python train.py --translate=0.06 --vocab_size=14 --embed_dim=128 --encoder_depths=[2, 5, 5] --encoder_kernel_size=3 --text_encoder_norm="layernorm" --text_encoder_mlp_ratio=6 --text_encoder_positions="learned" --lr_schedule="cosine" --final_lr_fraction=0.05 --warmup_steps=90
Rows from block 2 of the text encoder of a small contrastive image-text model, named by matrix and row number. Rows with one number belong to one neuron. Each number is 128 + 24 x the weight over its row's rms, rounded and kept within 0 to 255. All counts start at 0. Numbers have three digits each. After the name is the row's rms in percent of the matrix's.
After each neuron's rows are labels from the 100 texts, of 14848, where the neuron reaches its highest value: "fires on" is the input token at the peak. Only what is clearly more common there than usual is listed. The data: numbers of one to four digits printed on busy colour backdrops.
# fc1: MLP up (text_encoder.blocks.2.mlp.fc1.weight, 1536x256), inputs 64-127
# fc2: MLP down (text_encoder.blocks.2.mlp.fc2.weight, 256x1536, transposed), outputs 64-127

fc1.165 074:119122101096155095107089133159134133110180126123088126180127141115114156142158113165155112118124136112100165137159130115107162147150118080127110157125108145122097113128136128113148136153143153
fc2.165 030:128114162090140128133127128111115126140126115133075112117189111123119147118132138111120129129168149134122136051097136144128135108135137141100121111140148097120143132171120175168114157107118116
fires on: "4"

fc1.496 270:151135141170115136134085133145132132101167142123136117157127157127161133160172086153153099130139122097071144132121113118077128140112115097137144146108129148144109129121136080098148118142136129
fc2.496 318:091138137093155153127120101105102138056150128167098134140104139128068134127152136104122116117155128106105128098140137123097141093149108134145122132138137095077120148144123130173125137112153131
fires on: "0"

fc1.427 075:138100163134184149133096100137100133125126099110124115169133149103101100132138110128133123140136103101087105153174111129089128100080087121102112189120108140140115069121120143120154150118162142
fc2.427 078:142136064121129093117144164135132118125124125112100128121130110138140162119096137121121105131154141132129153068092104120133126151149145130126106122131132136129176139083125121105134139140126128
fires on: "3"; "9"; "7"; "2"

fc1.156 126:159116119173102133107103108140153140140152161107179130156117187134141136126076114150124076110178148083106132163112120138155127130111137104130147138136134133120148058135128100107120139142150139
fc2.156 167:144138086155140100149139169196136113101125096072088132137119095077153113128125109146120149153117127142113135144156126084117121142125141125146171136120108133133146153105167095095119126139119145
fires on: "<end>"; "2"

fc1.58 077:118164136146144146096136111112137105113173115157177143131092130108131122153121140105163116129141099137102157141139100136090116109110129029159121141136115129118130114132160115134125105166122177
fc2.58 064:106113155118122086163122094151137112097099137154114113137135146099116084126103148125139139133122124110140140136177118126120101135103116121151213145119121095141129130133128125154124119118131151
fires on: "1"

fc1.53 083:141128128120111119117080124114117121115186141164140145157112167151117101142102134125188091135142107089087173124153087142083149124101063107128097124114106166136115147105112095109164116166160133
fc2.53 069:107129171100166075128128143123089101070138131134138134096116137112111168141120152099120149119180146131112107107094109108138135108157141139124147123122124101129128191109143139166143138152120125
fires on: "<end>"; "0"

fc1.190 079:109173092114167119108123119120080142146132115112147148140095169114141123118096111118152115135153126139123164120109134096100145127172168077144154138139116135138104129112144105103121146130131182
fc2.190 055:142114125113070145140109107075173118112144142186129104149139145143106102133100142167135080129138127097129110065151126151122135133098124134128106126129127137125146129102119131102132125122124136
fires on: "1"

fc1.160 101:124129143127156143110099121118119150127152151101166109134136157148150164121096141106151063126192134110101204124111118109125144110138135060121144146145133148124130121108121102137160140137155153
fc2.160 090:129131133127129135141110116119108154145165125138054123136163127125082102149126127126144103132116109110112145042174111124109148108120113120107117148129121118120143095121127133151154123128143145
fires on: "4"

fc1.1 067:099115103173122137153135141089080090096139130157126133137130105127168100137155125103117111151125137111140150131174131107126106133127155106157099158132100123196148164138126107137138108140122175
fc2.1 024:107139140119128136086096119111117132139150169148136136193106165146145137174169090138122120107153125041126142154097117133114132121122105118128188116130143110149107090106112103111128132133125115
fires on: "6"; "0"

fc1.491 080:154131116155069105132127123125113121157129174141178138136133169117136099157096111148176080107161122138101173076123093122161127135097122078097157155104101148161153099132135121129164118121119145
fc2.491 079:133148117156123073132146177211139125085121128093103120132131128105151149117147108135117145132146139195127130115110139129102103141159130143143174112128129118106134175088143121128107133097120109
fires on: "3"; "4"; "1"; "2"

fc1.198 085:113167105132189127128135109122101110102138121135134148145114138141130161153144144092128127138160133095136176107117085091128146104167155112106090147135137127153121168093111115106144105131164133
fc2.198 061:127094160139085131166133135123147144152141116121085090143137090102117137126138116184141128127137123093097108117146142153124095170121099132105161129129132124114132107142140128138131131124119163
fires on: "0"

fc1.136 101:115124118117100139115096139080158155116190132165135134190134127138141140141109107141195065115143124091096149092155131108100113109112118089129106135121121131152122122119121114101153105149150121
fc2.136 098:101122189105137103147138112146102115099116131136126128116110133103090151125137158110114139106166138086130115103117123133114113120147128132122189129128137079102110154134132143196123141120127136
fires on: "2"

fc1.352 099:142154124148123105157129129132135128103162120120152131141115132122155132125136134125136146109117108115114169103119113127148123143109170101115132166085125136146115144102167126125158101172123142
fc2.352 130:098091191111092129159111117121142111150126130147128102138144114119123105152140130137150159126117112121117099173147133156124102142111091126126173120110131107147111119140125133153127120115117137
fires on: "0"; "6"; "8"

fc1.465 132:148126120133123119149120119148118130095143125110138151125129125114135108149116125128128113135125103129104179084137074109134136143095159108140134165098083127137125167094147125122150106162135169
fc2.465 165:089099209095108143142116115104150121152123140153138110138132121130119116145148131145144155112120115124116091219131142153127094138120091132117156108114145113147098114153119151148127121113118128
fires on: "0"; "8"; "6"

fc1.579 072:148156123140164091121110104177084129153120140143100157146115167133159118147144129121128127106129131111124175132120125119130147088151167089110115159126125117134147117118124128148133101160144140
fc2.579 031:145108133117098163132111109110182136099142133178106108145146138138105071126103148164135097127102118116137116080151132149125139145094101121112111139117124167153139085130120126113141121114134133
fires on: "1"; "4"

fc1.723 074:149130117163160137165131167136141090135146132087136118111111156101172113147126111135137116130142119107108167171120092122125137114128154086154151165124100119141117133086181120121166106167109148
fc2.723 061:125108179095107120153116117103131125118127140154183117133166135147122107156092147132148147121111101123131111135144118151137111131105109132122141124124132117163123110176117145136149118125126125
fires on: "3"; "7"; "1"; "2"

fc1.383 063:122130133156147095147112122131133084151164137114130171110100138163136116109146143144190139152123100118144163107127089080159118119146109081121104125081113105179169106092107096097151091129114176
fc2.383 029:140126195118116154129131157120086152141147143148122116121191150138146118116155111132129124128120110122139156087145139140131105131149092124123132112137146105120133088151118137129129142105133103
fires on: "<end>"; "8"; "6"

fc1.439 082:151168103139179084114124156148119125124128125110133144093099130099129115133133150137129091118152130137117180128112108117146128140131140119141116129113107102145160145124133134106138147170123159
fc2.439 046:130101162112114120155133140094128116126123099141099125109164097154131092127104156118137143166082123169154118080151128158135118135131120161120072106123116136173184149139106164157124136112127100
fires on: "<end>"; "5"

fc1.596 119:105146117135167140107101110119094130114158133144113146142091153134108114130133108127124106137119106095082148126152122120098173104140123121124082146126113122141125114139115099134125111148180127
fc2.596 107:154121190117073107127161154122160140099115133131125099112165125133119155129117127166133094135149135107119119096126141152153132148156127146112111123132122149107138112177125107111131138107126118
fires on: "0"

fc1.636 138:132120126130118153127093122125144155138173156135091121178113151153130106172158098147190066106124110104097163125133125143068168134120093114116122135113112149136136138123112099109158112146135141
fc2.636 151:096126174092157111137135118131099113080121133148124131119096133115072145124138169091120128102159135113131115100121125121110122111151131141130158132133134082101122159134134150204124135123125125
fires on: "0"

fc1.227 111:143149116139156098138109124176092100111140110106120125102104152084118144142142144100128139137199105149107152118104120130130134113138161108151157165133110122117115173100176110120147112131093126
fc2.227 152:123108130110088152137111101089177125136137134177102103143146112140084089136084147161144105130107120127126115059165130146116133141108095132121114127120121138132153117125115140137139117122143140
fires on: "2"; "7"; "9"

fc1.217 111:109144126163162087154125148181074093113125110076154136121124136103137158142125131108107157112146121130140158139132078092125115133149155074129163160110096108143092176098177120126127123153124140
fc2.217 145:121093159117100134170098090111152117131136134166122112139145125108104090150090156139164142139096094132134105124169135152116108134100095125141171127115113114156124102139111145153133103108139159
fires on: "1"; "7"; "3"

fc1.115 157:119148122141135116128103123115108134151133121126149138127138138098138115130102136099124137152093099104156153132177089102136123102091145096115122185117095097149130095110146150142129112171130177
fc2.115 130:137133134116143137113115127132142127107156146137087132143115133135111145144171108155136131126140135120113114190108128119117153136151100134139113114125122152140149123177126065098142134128166117
fires on: "3"

fc1.664 152:130136121156088127134114100142146143149118165134188118135135152110133138117109133154157076126155154098118155109130135136141118134090134035115168148129134132130139062147116139126145117123123139
fc2.664 249:161152076168145102121147166196132130109127092086102133130123096089145126115145109153115157143119138160113129146139132092123146136145154144142142116125108144124146156113163100097114129136144134
fires on: "<end>"

fc1.755 077:128130149109141095100134137141088135095163148142109132153100169124105147145117137129172061121144143091085164125151132117111122110115118078152115155124107132148154143126132075106134115148173152
fc2.755 038:144129129096169099122130118131091123124128133130155127095181122137125157126119136104124133120163140149160142106098116122138152125153154134125092124132164115137135166110114173156132144128130109
fires on: "4"

fc1.307 062:111146156121120113137134133153130140117121152115105120129122168094121123152168149146119082103162117113119171121111123114131124145159132100108121140116121158111085111085134139072130146126094140
fc2.307 017:140116171109105095147143104130135121113113122137134137122181101141142058118114143134144135140117134127131118047145131129118123138117131138104132116137124105201143086087110152168129125114121125
fires on: "2"; "3"; "7"; "9"

fc1.34 088:123168134157141109128095109096099144121162155140117138183103158139116128133097099149149060109200117104121181106100094095094124135158124102143132146094147117147146105126141128131142100122154156
fc2.34 083:103140156074173092121136118134067092088099133140154153101125137126104148119140160086131148114161132120148170105104100111133147104170140138127128128123138088131121171119122158155135148148137120
fires on: "4"

fc1.553 079:154116110148122120153105161112148102128164099148109170169112105110126131102151098141158116125122100119095144141162123101100116112095149105144157145085109140147111168097156102099177110132112145
fc2.553 077:095091169121081139148121112128159125138119130130167102123126146108132103125154123144132145116135143101118129124145131149114089144116136120120199120127140085108081126080120152156128133111107119
fires on: "6"; "8"

fc1.444 159:143136134128111134161104127129113131145142121132156159138127140123135117124092132110164105115151132065124204098153100120122129116084148083090152170111136118132110119120127143132151108137126154
fc2.444 163:157139111164129096133159185154137144127119095071085128123142055107138118105169125157120166138110138169117132131143151130132098144138136149112141113134124126106144185113140132126114138119104120
fires on: "<end>"

fc1.571 096:121133136139147142108115146106136105094138147157124130170133149153109157128161113134128088101165143092104139116104101140121162138136154092117127155129134150117110134142133118129148121154156150
fc2.571 055:110123133083136168117137079116123141152130134141134128129149121144098143114108137117117110124154148128151118097100141143131118116122127120116108120140159112117133069154107170178108135093129108
fires on: "4"

fc1.231 062:130140159107145134173147168162102139128146100088087117111106142091125097136107152156146137159130117150139170132170112103119129116101103154097135129076143118162106143083169113122146139105115109
fc2.231 017:165130119172121140144153150112152111100141126115104156118116111114127080109083154152149120139133132138119135080178147116124092153119133140140120128131122132138166132101141131103121144109110135
fires on: "<end>"; "9"; "2"

fc1.429 072:124136145152115107134081122120129114103133164149095128147142161112109116162192137137129055105136108104091140123099120132110125130155114123130133169084127157157104138124159110113119116146142124
fc2.429 028:119126117114151150130139114122074131111148121118126142117133074124126158128104135092122130126122120134137126000145129134128130115133126118128134142136136117129144119124123147154127123127133125
fires on: "4"

fc1.680 143:152121128137106127094134142119144116116122161104139138096144127161153157139094162139130076131190150152134154052082101141152133125154181113128104125142131134146146154082115131103152146144121104
fc2.680 224:113154086138176146108134112155109150137115120132069142135109115120106135112147120114117141138120142147133117145131143095109152103141108142136129124128124121097137107206131104144116139115149118
fires on: "4"; "3"

fc1.284 061:122183133159118106123088105128078118098153097096153150136123114089171162142097148139119131147107130110108138131121074114100145154115133091135146143145095109112116086108119122139111151182153127
fc2.284 021:120111159105122138148117124116147133096131139158128126141146137126098123140094125155130137129121114103123108134141132149122137118105070117111130134127110119175138107191126102113139128128121148
fires on: "1"; "4"; "7"

fc1.142 085:097162090095164109096144154091092118114141133135162130129135142133134149140115159124152138119091132091112162096130075079113114100130157138136103133102096097156152123093146126123145137156158121
fc2.142 061:132101172128089135152125124091153137133170121137107116138122115111114129152154110168165119122132117112080110125133145165121104151125096116111148129117137126130121105147127118126143124129133158
fires on: "0"

fc1.753 056:171139085127136086104111135154157120094154135100121121151097150115124102150145159098119132154131140136147139091164081091146123157154153130151123122100129125124143108103169135147147100181090146
fc2.753 014:095110163111124163150110099126108152171134123173159133123147137128131153126108114141124136111158119126140106112114135121141116127130068131093104122114141123130141066230111138154124130128139116
fires on: "3"; "4"; "1"